{
  "model": "contrastive audio-text model",
  "dataset": "simulated sounds of rotating machines with and without faults",
  "train_examples": 39062,
  "gain_aug_db": 10,
  "input": "waveform_16khz",
  "tokenizer": "word",
  "vocab_size": 51,
  "loss": "softmax",
  "embed_dim": 128,
  "encoder_arch": "transformer",
  "encoder_norm": "layernorm",
  "encoder_norm_position": "pre",
  "encoder_activation": "squared_relu",
  "encoder_mlp_ratio": 2,
  "encoder_head_dim": 48,
  "encoder_fused_qkv": true,
  "encoder_bias": "none",
  "encoder_qk_norm": false,
  "encoder_parallel_block": false,
  "encoder_inner_norm": false,
  "encoder_wave_strides": [5, 2, 2, 2, 2, 2],
  "encoder_subsampling": 2,
  "encoder_layers": 14,
  "encoder_width": 256,
  "encoder_positions": "learned",
  "encoder_pooling": "class_token",
  "text_encoder_causal": true,
  "text_encoder_width": 128,
  "text_encoder_layers": 12,
  "text_encoder_norm": "layernorm",
  "text_encoder_norm_position": "pre",
  "text_encoder_activation": "gelu",
  "text_encoder_mlp_ratio": 4,
  "text_encoder_head_dim": 64,
  "text_encoder_fused_qkv": true,
  "text_encoder_bias": "none",
  "text_encoder_qk_norm": false,
  "text_encoder_layer_scale_init": 1.0,
  "text_encoder_parallel_block": false,
  "text_encoder_inner_norm": false,
  "text_encoder_drop_path": 0.1,
  "text_encoder_positions": "rope",
  "init": "trunc_normal_002",
  "residual_init": "zero_last",
  "optimizer": "cautious_adamw",
  "lr": 0.0022,
  "beta1": 0.95,
  "beta2": 0.999,
  "eps": 1e-10,
  "grad_clip": 5.0,
  "steps": 7000,
  "batch_size": 256,
  "epochs": 45.9,
  "lr_schedule": "step",
  "warmup_steps": 1400,
  "weight_decay": 0.2
}
Rows from block 5 of the audio encoder, named by matrix and row number. Rows with one number belong to one attention dimension. Each number is 200 + 20 x the weight over its row's rms, rounded and kept within 0 to 999. All counts start at 0. After the name is the row's rms in percent of the matrix's.
# q: attention query, key and value (stacked) (encoder.blocks.5.attn.qkv.weight, 720x256, the q third), inputs 0-127
# k: attention query, key and value (stacked) (encoder.blocks.5.attn.qkv.weight, 720x256, the k third), inputs 0-127
q.39,102,193,176,204,205,195,195,182,182,175,186,186,242,173,182,214,240,210,220,184,217,165,194,179,174,175,152,200,193,180,193,262,203,211,192,192,202,190,215,210,234,199,211,212,213,204,211,206,191,199,193,188,181,185,199,223,199,203,198,187,204,178,232,197,210,221,199,246,188,226,200,182,212,203,229,218,202,202,194,199,190,214,163,206,211,206,214,183,188,199,176,166,203,185,229,197,190,215,222,228,215,194,199,207,197,225,212,215,180,201,120,186,202,234,223,192,181,186,204,179,191,197,185,183,174,182,175,218,201
k.39,110,196,192,189,179,230,211,173,204,197,216,177,195,160,235,200,239,176,218,201,189,198,204,166,207,175,197,197,194,189,200,243,187,233,193,196,210,195,183,186,213,227,233,216,205,212,222,216,200,171,218,173,182,194,178,244,197,196,147,158,162,169,231,206,186,224,188,219,195,179,199,194,162,229,209,236,203,202,202,199,213,202,212,186,216,196,189,160,201,208,208,199,247,200,183,194,210,200,177,207,205,199,180,227,211,212,218,205,248,195,211,181,219,217,152,202,217,213,184,181,195,215,198,202,182,182,182,221,220
q.40,112,213,234,178,185,212,210,201,197,205,205,204,175,158,190,205,213,199,206,199,199,207,194,212,193,237,166,192,218,231,209,208,205,220,187,204,195,205,185,215,188,199,217,217,214,190,197,174,186,183,202,193,206,157,236,193,161,175,194,154,214,212,222,194,197,203,181,182,171,190,178,199,198,202,206,189,201,206,228,224,217,205,173,190,210,184,192,203,187,191,212,200,192,185,184,220,169,209,208,211,216,170,199,214,226,222,262,224,180,235,195,198,189,205,144,194,180,202,190,206,225,180,221,221,202,211,203,214,196
k.40,095,211,255,184,214,208,218,220,207,177,216,180,184,162,214,203,200,208,174,181,225,223,191,217,200,240,201,196,189,204,182,205,207,200,186,232,198,199,223,213,202,195,220,208,242,208,189,168,209,194,189,189,183,184,229,189,173,190,174,194,196,241,198,161,189,215,164,199,192,212,156,177,191,180,214,219,204,207,201,205,231,210,218,216,193,197,183,237,191,143,203,194,206,218,188,232,193,204,220,213,202,177,192,217,211,192,220,216,195,228,206,169,186,187,173,169,200,210,209,199,225,192,203,223,200,221,210,201,190
q.41,116,202,233,175,199,214,144,237,205,208,217,163,233,218,214,198,217,200,158,207,197,183,191,218,208,207,253,200,206,227,205,171,165,214,164,175,215,199,168,201,201,209,183,169,201,189,204,196,212,205,182,209,213,224,217,176,219,172,209,174,228,180,183,197,197,206,197,188,232,186,226,190,188,229,172,226,183,195,186,186,189,193,205,179,215,227,211,216,210,187,212,194,178,191,185,189,199,206,205,183,210,194,201,178,122,191,164,193,203,204,178,189,174,188,208,218,195,207,215,224,181,224,187,201,193,183,183,168,210
k.41,117,178,183,227,194,224,194,233,226,197,213,182,219,197,204,214,209,178,187,195,167,199,180,206,198,209,221,201,193,220,183,155,189,216,174,183,201,182,195,207,197,194,199,238,207,192,187,185,183,169,185,187,201,216,196,175,215,179,194,170,215,193,179,224,206,202,200,197,186,179,240,202,190,210,195,203,199,197,195,206,175,185,193,175,211,219,207,195,270,193,213,219,215,182,226,204,232,200,201,178,190,213,194,199,177,195,201,169,223,208,219,213,201,189,202,214,189,211,204,196,168,220,206,171,220,160,181,202,221
q.42,107,180,203,206,175,211,181,191,192,213,207,194,198,161,182,180,226,214,216,201,197,199,181,201,193,236,175,181,210,224,227,183,171,242,188,175,196,219,203,230,195,208,235,201,207,192,216,193,189,199,186,184,175,183,225,183,173,195,200,145,185,179,217,212,244,200,201,203,176,188,185,200,186,192,204,177,165,233,200,205,185,209,202,183,180,194,168,158,206,239,211,214,218,174,188,247,167,213,189,208,195,199,223,215,195,205,233,204,188,227,188,168,210,200,167,208,179,217,190,214,239,200,195,205,204,195,176,162,190
k.42,095,207,229,180,196,208,219,205,213,172,230,170,202,170,212,186,212,206,173,198,222,218,184,224,211,197,227,193,178,219,192,180,202,217,184,224,197,194,204,198,221,207,245,212,220,188,191,182,206,185,186,199,167,189,217,208,180,214,194,171,200,225,206,182,206,219,195,194,221,189,179,176,174,192,211,213,182,219,192,202,224,209,218,198,190,203,188,210,215,187,210,212,233,191,160,220,199,213,195,193,168,208,191,214,217,179,209,185,210,224,223,168,210,169,175,180,181,208,208,200,209,184,193,210,217,238,220,198,194
q.43,110,183,160,222,212,188,208,169,189,172,187,193,224,185,176,200,222,216,226,189,210,172,194,181,173,183,165,214,186,180,193,257,211,201,211,179,205,187,228,207,235,197,196,210,210,210,221,223,192,201,193,193,175,203,178,227,212,215,201,201,192,176,226,213,232,221,202,257,192,220,199,191,210,211,232,220,212,205,190,200,188,216,167,202,211,203,210,183,187,208,182,179,213,193,233,199,198,203,217,234,218,201,197,207,196,228,202,198,195,188,140,194,209,236,231,192,188,179,207,181,186,203,191,188,182,182,168,212,207
k.43,105,191,189,190,188,219,206,173,199,192,215,185,194,174,224,197,239,178,225,204,186,189,202,159,207,168,197,195,191,192,204,252,188,227,197,193,209,196,179,180,212,234,225,207,203,203,229,229,203,181,212,182,186,198,169,264,210,203,157,165,166,165,229,214,198,226,197,223,207,180,204,194,169,230,203,237,204,203,197,193,212,206,203,187,227,197,190,160,197,214,202,192,236,204,181,179,208,199,175,216,208,196,183,213,207,216,216,197,247,187,200,188,220,223,165,207,220,208,187,184,200,213,199,202,181,187,174,216,218
q.44,094,209,208,203,196,198,236,197,216,203,204,237,160,220,205,209,176,180,192,216,192,227,207,210,218,203,210,204,198,186,179,148,220,181,215,223,190,191,200,195,181,197,175,218,176,208,171,191,210,191,240,213,224,208,203,175,205,197,191,241,199,246,170,206,183,186,193,179,177,207,188,238,205,174,196,176,205,189,201,214,225,200,213,211,193,180,190,217,213,200,206,212,189,217,208,200,218,210,191,170,186,200,200,202,260,180,178,193,214,182,257,251,206,162,198,188,226,211,180,197,198,180,213,185,232,219,227,224,221
k.44,103,201,224,200,209,181,178,206,191,233,184,224,186,237,205,190,165,205,202,211,214,204,200,224,209,225,183,218,210,189,208,174,198,168,200,207,197,209,202,208,191,189,158,164,175,200,189,222,209,220,207,218,218,195,226,179,186,200,220,255,210,225,189,186,189,193,198,186,206,232,183,217,229,193,192,191,195,185,192,195,203,203,185,208,189,193,205,233,160,194,181,184,153,209,213,209,178,209,202,196,216,177,219,186,217,208,170,237,167,209,193,228,192,194,227,188,192,194,203,211,231,173,197,203,197,238,229,180,185
q.45,113,210,229,183,213,201,172,243,196,208,206,154,236,227,236,227,200,188,152,181,211,183,215,202,213,186,233,180,192,213,195,207,198,190,172,195,218,186,181,169,223,201,185,160,193,201,204,193,215,201,176,217,222,216,191,211,209,190,202,201,238,183,192,175,171,196,208,184,228,192,235,167,195,228,160,217,200,183,199,174,197,165,204,196,222,236,201,219,212,164,187,198,177,216,188,175,213,207,193,191,219,207,167,182,148,186,173,188,209,190,189,201,169,193,203,222,210,194,225,227,161,223,201,202,176,192,196,197,211
k.45,104,190,157,224,203,216,197,222,203,212,195,194,230,204,190,234,205,195,180,183,156,186,202,196,189,198,205,198,217,207,201,191,208,197,206,168,203,177,203,204,191,184,179,223,194,196,205,189,190,194,186,203,217,213,189,191,213,177,194,193,223,170,193,215,206,175,215,193,174,187,231,203,202,206,177,186,218,198,214,199,175,179,198,171,205,211,198,177,271,184,208,228,200,187,236,190,234,203,207,187,197,215,205,199,176,190,201,179,213,181,201,218,187,207,219,224,204,194,196,217,162,220,199,176,199,144,161,210,210
q.46,117,194,170,234,206,195,226,152,233,185,168,215,177,208,161,186,193,197,244,216,193,202,179,160,186,193,174,213,209,186,190,199,177,183,214,204,189,204,199,200,196,220,227,244,221,227,190,211,193,205,239,183,188,169,178,197,223,182,189,188,159,204,203,217,211,219,196,208,164,218,201,244,204,206,232,219,250,195,183,207,196,220,205,195,191,181,231,190,196,206,211,165,231,200,259,190,178,206,201,209,206,193,194,216,231,218,205,209,194,190,202,195,213,233,208,185,179,234,186,173,214,222,212,185,199,197,180,227,192
k.46,109,214,211,177,189,193,203,165,212,212,194,214,179,216,197,188,205,203,238,230,231,198,217,182,236,215,196,203,206,176,193,228,167,206,203,201,193,224,173,196,202,256,184,164,196,208,191,221,219,207,202,196,194,180,185,216,206,188,214,196,179,218,217,216,195,206,186,232,191,193,190,211,182,196,217,232,216,206,201,185,201,214,206,216,206,196,218,205,135,203,198,158,184,224,178,194,170,196,182,201,206,196,222,210,188,211,180,231,172,193,216,199,195,224,188,173,208,235,205,196,228,235,211,212,173,214,218,214,186
q.47,108,207,183,193,226,183,184,191,163,173,184,176,234,193,186,201,221,216,209,187,221,178,199,195,179,182,190,199,186,206,187,263,207,198,192,202,196,196,220,186,238,198,187,187,215,205,215,209,197,200,193,203,189,199,184,235,199,211,214,210,216,195,218,201,190,214,195,235,218,218,218,157,218,209,197,221,201,183,210,191,188,198,167,214,220,220,214,219,162,183,162,170,193,198,203,194,201,208,231,228,224,203,179,188,171,213,220,195,190,186,134,184,197,233,233,195,198,166,238,193,159,206,192,200,169,181,186,201,192
k.47,102,192,181,207,189,223,209,179,197,194,212,188,199,175,218,206,234,178,208,191,174,191,211,153,189,169,202,190,194,198,206,238,199,226,199,191,203,193,191,176,198,196,216,218,198,208,233,205,193,184,223,179,195,217,161,230,215,197,150,170,175,148,213,208,193,209,196,204,180,178,213,190,180,215,191,213,198,195,197,203,204,190,204,189,219,201,191,161,215,221,214,206,233,193,207,195,217,192,188,219,205,207,189,211,193,217,227,182,247,180,192,184,212,218,174,221,221,196,194,190,179,213,198,204,196,160,166,210,228
q.48,104,216,211,187,174,222,187,179,219,201,211,189,180,193,188,194,234,210,218,149,172,239,184,200,159,180,195,208,203,215,214,194,196,222,231,177,191,220,221,221,167,244,187,224,242,207,168,207,175,200,182,210,179,178,203,186,213,225,194,193,172,164,195,212,232,181,214,213,234,196,193,232,174,215,180,240,210,215,225,189,202,198,220,184,214,186,210,183,219,200,201,196,216,193,240,182,190,185,203,184,194,180,203,191,187,181,171,217,216,230,214,176,171,178,210,208,224,203,218,206,191,205,181,197,219,177,149,206,174
k.48,102,221,189,220,198,212,208,217,209,217,234,219,202,206,177,187,213,196,222,178,205,185,203,228,196,212,173,169,186,193,212,228,203,223,235,182,215,203,205,205,210,208,181,184,194,172,187,222,198,198,185,232,194,215,201,221,204,210,212,216,206,168,194,176,231,208,222,206,173,172,195,195,176,181,204,180,195,201,243,187,188,209,225,175,234,216,180,181,144,192,145,210,212,180,164,187,196,200,183,176,205,196,225,161,173,192,195,203,206,181,208,200,210,196,217,217,188,207,197,242,202,235,204,219,215,164,173,171,150
q.49,102,203,174,228,224,177,215,229,177,203,181,247,213,204,204,201,166,188,168,233,215,191,218,195,233,210,206,202,197,206,208,224,203,184,174,220,195,220,194,181,184,186,215,213,146,205,222,212,188,219,200,185,219,206,173,215,188,191,184,166,199,171,197,190,200,217,189,146,168,206,188,183,232,191,200,156,205,199,185,208,209,215,192,208,193,189,177,195,211,210,216,205,185,199,168,224,217,178,208,227,207,213,196,185,206,219,227,221,193,179,183,215,230,220,203,197,182,213,182,195,193,174,191,218,190,202,237,185,197
k.49,109,212,222,165,207,182,185,192,179,187,175,200,218,190,222,199,162,212,171,210,182,206,201,167,197,173,208,233,205,196,178,200,203,197,184,237,197,209,218,198,177,191,226,221,211,230,207,194,204,206,199,168,238,175,202,184,191,225,164,182,204,195,204,207,172,201,182,180,211,212,180,205,235,216,203,210,215,191,177,183,225,203,199,215,175,176,205,229,230,194,222,187,199,219,202,215,181,210,223,253,210,178,186,227,209,220,239,187,195,208,175,204,209,208,199,167,230,193,211,162,193,178,200,204,188,228,213,237,237
q.50,090,210,210,183,191,204,181,218,181,212,217,226,180,195,232,137,202,170,189,228,183,204,186,198,214,229,225,220,187,210,228,214,198,211,190,204,222,217,179,191,170,197,212,174,185,183,236,197,200,196,190,172,195,190,187,197,199,203,185,170,179,158,211,166,194,210,202,139,219,158,185,194,187,202,220,193,190,189,217,200,216,223,221,180,204,209,224,186,193,203,210,209,195,211,177,194,218,197,202,165,200,173,182,227,186,209,212,188,209,213,215,206,215,189,177,238,178,202,207,211,229,195,176,235,221,204,210,171,188
k.50,091,192,216,179,222,207,199,225,200,179,202,239,173,181,189,189,162,161,191,201,224,190,202,196,214,163,191,227,202,225,172,209,230,164,203,215,190,215,214,191,178,227,218,222,191,222,210,202,198,205,173,198,193,172,205,180,198,193,181,176,177,147,181,183,159,209,172,156,212,166,189,189,224,189,222,203,223,185,208,216,188,194,191,240,206,224,183,226,200,172,205,196,194,246,221,211,217,195,217,197,213,183,154,223,183,202,218,238,212,194,180,220,233,203,168,168,208,217,213,192,192,163,175,182,222,169,195,216,192
q.51,099,195,222,154,199,197,164,190,200,208,216,188,161,200,219,141,195,188,206,216,159,206,183,199,178,207,199,216,220,176,211,204,185,211,197,182,239,198,215,204,197,192,210,182,225,202,222,222,230,201,204,199,194,194,217,195,226,207,212,198,192,183,192,166,187,191,210,160,209,141,193,193,178,206,222,212,182,205,228,216,197,218,218,193,209,201,274,191,183,180,195,215,209,231,207,189,193,185,197,137,190,178,178,249,186,213,173,174,206,214,227,201,190,189,177,228,207,182,225,205,219,228,201,204,216,226,191,196,223
k.51,097,176,203,184,213,215,200,218,222,187,206,212,151,204,175,191,186,173,199,205,220,202,195,196,208,177,184,210,217,220,180,202,214,172,204,217,197,207,200,202,210,238,207,219,178,192,186,207,203,198,181,202,168,174,217,198,205,176,185,161,173,142,185,186,190,208,180,184,216,176,191,201,199,197,227,207,217,207,223,211,163,184,195,221,200,233,185,201,204,183,203,211,197,224,225,202,209,191,212,174,207,203,167,205,180,178,185,234,206,197,188,216,228,189,158,202,188,202,226,198,211,180,169,153,233,162,184,202,175
q.52,081,210,188,216,196,214,224,186,208,189,182,193,209,197,180,255,211,203,221,191,232,238,203,198,210,192,195,203,191,223,207,175,195,191,209,208,165,219,198,221,196,223,194,241,188,200,172,191,151,204,196,210,181,184,201,188,163,197,188,173,191,193,210,246,219,198,199,237,201,245,215,214,203,210,185,210,218,224,200,191,195,185,185,208,195,209,166,205,219,220,222,181,193,184,210,219,189,198,198,240,208,217,218,156,207,199,210,235,195,217,186,192,209,195,211,169,197,215,185,205,186,166,194,188,193,168,203,218,184
k.52,079,222,184,215,186,191,201,184,183,214,204,206,256,193,208,201,226,235,197,197,180,191,207,215,194,222,212,177,199,179,221,208,183,226,212,174,209,202,201,212,203,178,194,183,215,190,196,209,195,197,224,214,232,221,192,211,196,208,214,218,234,244,206,198,215,186,242,226,179,213,201,207,197,189,186,192,184,197,198,184,231,234,208,176,212,164,211,192,181,207,172,190,191,165,145,195,172,211,185,205,189,206,239,166,196,215,195,160,191,199,216,181,185,208,255,196,203,212,172,217,194,232,235,242,185,222,216,195,196
q.53,098,217,197,190,172,229,204,215,203,195,208,236,206,186,219,192,245,180,182,203,210,213,191,191,209,223,230,223,179,224,219,193,191,226,194,215,178,199,173,210,173,213,203,206,173,153,196,183,151,195,162,174,157,192,180,207,169,198,175,158,170,167,229,205,218,205,193,202,239,222,188,208,187,192,215,208,204,195,219,156,216,216,209,177,213,216,160,181,205,225,218,188,180,173,194,171,217,209,198,213,200,174,209,184,196,186,212,226,210,214,193,186,231,190,196,202,173,214,186,212,215,168,159,228,217,171,193,178,156
k.53,097,239,205,192,212,201,208,201,182,209,213,239,244,172,204,191,178,169,191,196,198,179,211,232,202,187,207,218,183,220,216,210,217,207,203,162,206,213,216,192,171,210,203,205,188,223,234,225,191,204,186,224,227,208,176,190,197,192,198,217,213,189,180,169,170,206,207,152,202,172,201,179,225,178,196,198,209,179,204,208,229,212,189,221,226,177,175,219,145,186,178,190,198,232,159,191,209,206,183,194,207,173,198,210,178,209,226,207,220,197,198,199,216,216,237,156,216,236,176,209,168,194,203,244,217,196,209,202,181
q.54,096,222,196,231,238,168,200,189,202,206,193,177,184,223,196,216,144,200,231,177,169,220,210,216,195,172,172,177,201,201,204,207,230,157,233,199,216,212,224,181,188,174,193,207,228,246,228,218,226,189,223,232,248,202,169,177,223,201,218,214,207,187,178,196,190,204,206,177,165,189,211,217,211,211,183,189,211,208,213,235,193,181,184,216,202,200,218,229,217,174,188,214,207,241,207,229,201,189,211,203,200,235,179,211,223,217,215,168,207,192,205,211,182,203,199,208,223,178,220,207,195,206,213,180,196,217,192,201,230
k.54,102,184,179,209,215,200,201,203,211,178,187,197,163,221,188,223,191,230,171,191,191,224,194,159,195,171,208,201,218,186,151,189,190,180,215,262,179,201,194,208,202,179,193,216,235,191,159,175,199,190,201,174,218,190,206,176,203,208,189,181,212,193,201,221,223,197,182,223,180,227,189,227,209,199,191,193,204,197,210,184,158,194,201,195,179,226,231,209,254,203,208,200,183,175,242,211,174,215,233,232,196,223,193,180,230,204,198,207,180,202,186,195,212,188,166,212,209,176,229,177,207,189,203,156,207,187,197,205,213
q.55,089,221,213,156,181,205,175,208,205,209,226,213,178,198,238,130,210,173,199,219,169,199,186,201,193,226,227,217,200,189,213,196,203,221,195,208,226,202,183,205,196,183,193,181,210,168,222,218,214,181,197,180,181,187,193,191,202,206,197,188,183,177,207,182,186,198,207,167,219,159,188,208,170,200,242,199,179,183,234,196,209,223,222,173,211,220,233,187,187,214,203,208,197,206,189,171,203,211,195,152,181,173,192,232,180,210,190,182,214,214,230,204,221,183,177,239,175,187,213,212,224,212,184,215,232,211,201,178,198
k.55,092,200,212,188,220,211,201,226,205,187,203,233,181,195,189,201,164,160,192,199,221,189,208,203,214,177,198,221,202,225,185,198,219,165,192,209,193,218,197,193,187,226,205,224,173,217,207,210,196,195,184,203,186,179,206,181,204,180,191,177,179,158,170,179,157,216,174,158,196,175,191,207,217,185,221,211,225,183,211,214,186,186,195,231,209,216,183,214,208,177,208,196,195,244,222,202,220,200,212,169,206,186,155,221,173,190,199,257,211,197,194,224,230,195,172,172,199,216,209,198,191,163,180,182,241,161,189,200,179
q.56,093,189,204,264,234,187,208,196,193,208,185,168,208,200,180,219,146,221,222,196,204,208,214,213,197,163,184,171,203,204,187,209,221,160,207,208,199,203,207,172,230,206,204,207,227,261,201,163,233,206,222,228,236,193,205,183,203,189,207,210,226,239,188,202,192,184,211,201,174,176,213,180,217,223,160,184,228,206,202,239,197,189,198,231,168,189,210,215,197,178,184,203,203,229,205,234,186,223,198,208,207,233,159,207,208,216,213,177,193,183,210,210,190,204,193,184,237,182,209,193,175,208,233,183,169,204,220,230,210
k.56,088,180,187,235,200,197,211,203,206,173,174,163,184,214,207,216,211,246,206,191,208,218,189,172,201,185,205,187,212,184,179,208,189,185,219,214,181,194,190,212,204,182,202,188,241,188,168,148,210,199,213,185,178,183,213,212,199,216,194,204,190,222,213,243,226,208,201,233,196,218,204,199,176,221,194,202,193,204,193,205,169,204,210,171,180,209,234,190,246,208,236,187,212,163,242,212,195,211,222,212,195,231,186,181,217,216,189,176,178,198,197,180,185,188,182,229,202,162,216,207,190,217,215,171,156,191,196,195,212
q.57,100,190,189,221,216,195,218,177,217,184,180,165,218,205,165,254,200,230,216,170,215,195,207,211,180,170,178,182,209,194,170,192,205,182,212,202,179,179,229,208,230,202,194,221,223,218,168,193,203,207,218,236,202,207,219,192,203,200,217,222,219,244,185,232,204,190,195,262,183,232,220,205,215,207,178,214,209,214,188,208,178,178,173,221,192,196,185,218,203,191,192,187,200,193,221,220,181,209,200,230,209,225,214,180,212,190,189,199,187,193,181,189,184,215,218,163,232,192,203,193,174,210,222,166,175,192,185,221,211
k.57,098,206,179,217,178,196,206,179,200,218,201,172,218,222,210,209,242,238,213,197,175,210,194,204,184,236,213,166,199,176,223,194,180,233,204,188,203,186,189,208,218,175,182,174,212,172,188,198,204,197,224,203,206,227,197,219,201,208,221,219,218,247,219,223,240,188,227,246,189,234,213,204,174,208,179,195,170,210,194,189,203,208,209,158,198,181,219,172,199,227,193,208,207,149,181,193,190,206,184,205,185,221,254,171,220,200,181,157,187,207,216,176,167,200,223,238,189,181,188,210,206,233,217,214,175,226,202,183,201
q.58,093,213,204,189,185,205,227,222,185,190,209,221,227,206,195,219,235,183,198,200,229,178,200,193,229,232,210,208,177,210,189,204,209,215,185,215,182,185,173,203,197,184,202,201,155,180,202,206,172,191,209,182,195,238,167,223,180,205,187,192,192,190,219,205,213,226,179,228,192,253,199,217,215,185,205,179,193,178,166,169,197,192,176,192,211,204,111,207,205,230,194,192,180,175,173,184,216,207,194,245,209,185,244,189,219,179,213,206,209,178,165,180,213,204,218,193,169,213,170,195,210,170,177,229,191,197,204,166,184
k.58,093,223,220,167,192,193,198,178,170,226,204,211,245,199,220,202,195,171,196,208,185,201,201,201,203,224,211,207,170,194,220,186,202,220,180,176,200,197,200,183,164,171,198,197,189,215,235,226,197,212,204,199,234,231,168,178,196,202,200,228,209,223,219,203,199,194,183,195,203,218,210,196,223,196,181,190,210,189,185,208,226,193,180,205,214,160,189,210,175,207,197,187,193,221,170,195,212,205,185,220,199,167,237,225,216,211,223,187,220,205,193,197,197,216,237,184,202,217,162,187,202,184,195,263,182,238,209,212,219
q.59,097,208,225,164,197,191,174,188,210,207,226,157,183,206,204,174,199,200,224,187,163,182,189,204,171,197,205,195,209,178,184,188,219,205,211,189,231,170,208,196,232,170,185,179,248,200,213,209,248,178,223,213,201,208,209,181,231,205,227,238,211,227,190,187,169,194,207,203,203,164,205,213,181,206,218,212,184,180,217,217,192,195,204,193,203,210,237,212,188,189,176,211,209,222,208,184,181,219,190,161,189,189,182,241,192,201,175,156,209,207,223,202,182,187,188,220,213,169,229,202,203,237,209,187,204,227,180,206,239
k.59,104,177,192,215,207,217,214,215,218,195,202,198,160,223,182,212,200,178,209,196,215,206,199,203,207,204,200,196,205,212,190,185,205,168,199,200,182,205,180,191,207,211,179,212,177,184,185,196,196,192,196,199,165,200,205,196,214,169,216,187,173,187,191,201,200,206,174,204,201,201,204,213,185,201,206,212,202,199,214,218,149,165,189,209,205,234,195,187,224,200,213,209,194,205,253,200,221,196,215,159,196,219,181,198,195,181,165,245,200,197,208,209,198,188,158,220,176,189,219,206,209,180,178,158,222,159,181,179,181
q.60,088,231,209,145,183,198,195,214,215,196,227,207,202,200,231,170,220,164,196,187,183,176,206,196,189,231,228,207,190,197,193,188,218,219,195,224,210,165,189,202,195,161,189,195,204,159,225,226,200,164,203,187,175,205,171,194,203,204,206,190,191,188,203,190,170,211,191,195,207,204,192,231,183,184,265,193,171,168,221,177,207,207,199,169,216,230,186,203,196,220,204,207,188,194,186,157,207,216,194,190,184,180,206,216,193,200,194,182,218,210,210,190,224,194,194,219,172,186,205,200,218,206,177,215,227,216,195,173,200
k.60,077,219,211,180,216,206,204,219,191,194,201,235,210,201,200,223,166,156,184,192,198,189,209,210,211,186,222,232,198,225,199,185,212,178,179,197,187,224,192,186,177,196,189,231,158,216,219,213,189,194,198,199,199,197,184,170,212,174,201,186,195,186,168,175,152,212,172,159,197,201,202,220,224,181,192,224,218,178,206,217,202,172,180,231,208,204,175,213,208,188,213,198,179,237,221,194,220,207,207,180,207,185,172,218,189,191,203,276,213,211,202,223,213,203,190,156,195,217,198,189,184,161,184,213,243,177,203,194,189
q.61,081,169,204,254,199,219,208,186,213,206,187,172,225,186,185,240,181,229,214,191,224,231,212,212,211,184,178,182,199,202,204,185,198,181,214,190,176,211,190,204,218,225,203,206,222,225,172,156,188,201,192,218,204,186,217,211,178,186,190,213,215,252,215,226,220,184,217,249,213,207,205,182,199,218,171,210,226,223,201,201,209,185,206,219,183,197,181,199,188,189,200,190,202,191,219,211,187,226,193,210,212,224,195,196,218,197,213,206,188,204,202,192,181,196,198,173,222,194,186,203,192,180,225,175,182,197,216,240,184
k.61,072,199,166,261,198,195,216,183,200,198,193,163,232,190,202,204,237,250,218,188,220,198,199,213,207,197,194,183,203,181,220,220,180,213,219,153,208,188,193,206,221,186,205,175,234,188,187,154,202,194,210,207,198,200,210,229,197,201,211,219,224,251,213,215,234,191,233,234,186,204,221,180,175,194,174,184,181,218,201,204,210,218,208,178,190,198,228,175,185,214,211,190,209,165,194,202,181,208,187,185,187,228,205,170,214,215,185,167,184,200,208,169,169,204,228,215,202,196,185,214,195,238,257,193,154,200,215,187,205
q.62,111,193,225,189,171,235,192,175,221,191,218,159,198,181,188,202,243,207,222,165,195,206,187,205,164,185,203,200,192,194,188,183,201,221,223,188,194,174,207,219,219,223,186,194,259,195,170,180,205,186,193,216,170,199,223,181,207,209,208,224,197,235,202,215,205,185,208,268,230,200,205,217,174,207,201,249,196,205,216,190,195,192,206,193,196,203,207,193,186,201,184,184,210,194,235,170,180,234,190,183,194,179,201,214,188,179,181,186,205,216,212,180,180,179,196,195,221,186,214,205,199,227,208,188,204,194,169,218,193
k.62,112,198,187,232,186,217,223,211,209,219,223,196,205,207,193,199,238,191,233,186,213,196,198,238,204,226,200,172,186,202,234,204,194,212,220,147,204,205,180,203,209,202,171,175,191,165,201,203,198,196,203,230,165,221,191,220,208,183,233,225,193,216,200,193,230,200,218,217,188,188,222,194,161,187,194,194,185,199,220,220,183,202,206,179,229,211,194,163,165,215,177,201,208,173,188,185,222,196,176,149,190,204,216,177,189,193,169,204,208,195,233,195,182,193,211,231,172,206,180,246,200,230,202,219,206,178,186,166,165
q.63,118,235,178,168,222,169,221,214,202,196,188,218,192,217,218,211,168,174,197,217,203,204,213,196,215,224,213,206,210,203,208,185,197,177,190,228,196,214,206,206,191,162,204,235,156,176,216,244,177,197,209,196,190,194,177,195,177,193,196,150,198,162,200,214,182,205,189,162,176,219,207,218,207,194,232,166,194,207,214,198,199,205,184,194,215,223,192,215,216,218,230,208,170,192,176,215,213,174,205,221,194,225,211,170,206,224,212,223,198,213,195,201,235,215,195,200,170,202,196,208,196,166,175,195,220,197,217,182,208
k.63,125,223,199,178,219,194,190,194,186,187,191,225,230,202,201,224,164,213,154,198,171,188,212,195,193,198,229,215,220,199,191,190,194,189,173,231,197,212,207,201,192,193,209,238,183,219,195,213,192,190,212,190,244,195,207,176,194,202,183,169,230,204,181,196,148,196,200,184,186,230,175,240,246,187,187,215,211,182,191,173,226,210,196,219,187,172,206,229,236,199,192,194,170,215,190,202,169,224,217,230,196,202,195,200,181,205,213,218,182,212,185,199,221,204,218,147,218,215,209,163,190,168,208,200,226,213,220,222,211
q.64,091,219,204,209,218,192,192,222,179,217,204,226,177,208,233,156,167,177,199,231,183,205,194,203,220,221,213,207,197,202,227,216,206,186,188,211,223,219,183,178,180,181,212,189,178,195,242,200,209,199,196,181,213,188,180,201,194,191,191,170,191,167,210,169,189,208,196,123,197,164,188,191,196,209,217,178,204,192,223,213,215,219,211,190,202,212,219,197,201,189,209,213,188,223,174,212,222,196,208,180,208,200,166,219,200,215,220,183,205,205,209,218,223,201,172,236,182,201,202,215,220,190,185,221,207,207,220,177,206
k.64,102,188,212,187,232,205,200,214,201,168,190,234,172,186,187,198,150,182,170,203,216,200,198,182,207,153,196,225,213,219,161,204,223,159,199,229,180,204,219,196,170,221,218,232,206,224,198,192,201,201,183,191,198,167,210,181,197,195,176,173,186,158,180,198,158,210,168,164,212,189,181,197,230,196,221,209,223,187,203,206,180,199,188,239,193,220,196,232,227,172,217,193,191,237,234,213,202,204,230,218,211,199,149,224,191,203,223,233,200,195,171,210,232,202,167,165,221,203,220,170,189,163,182,161,212,177,200,220,208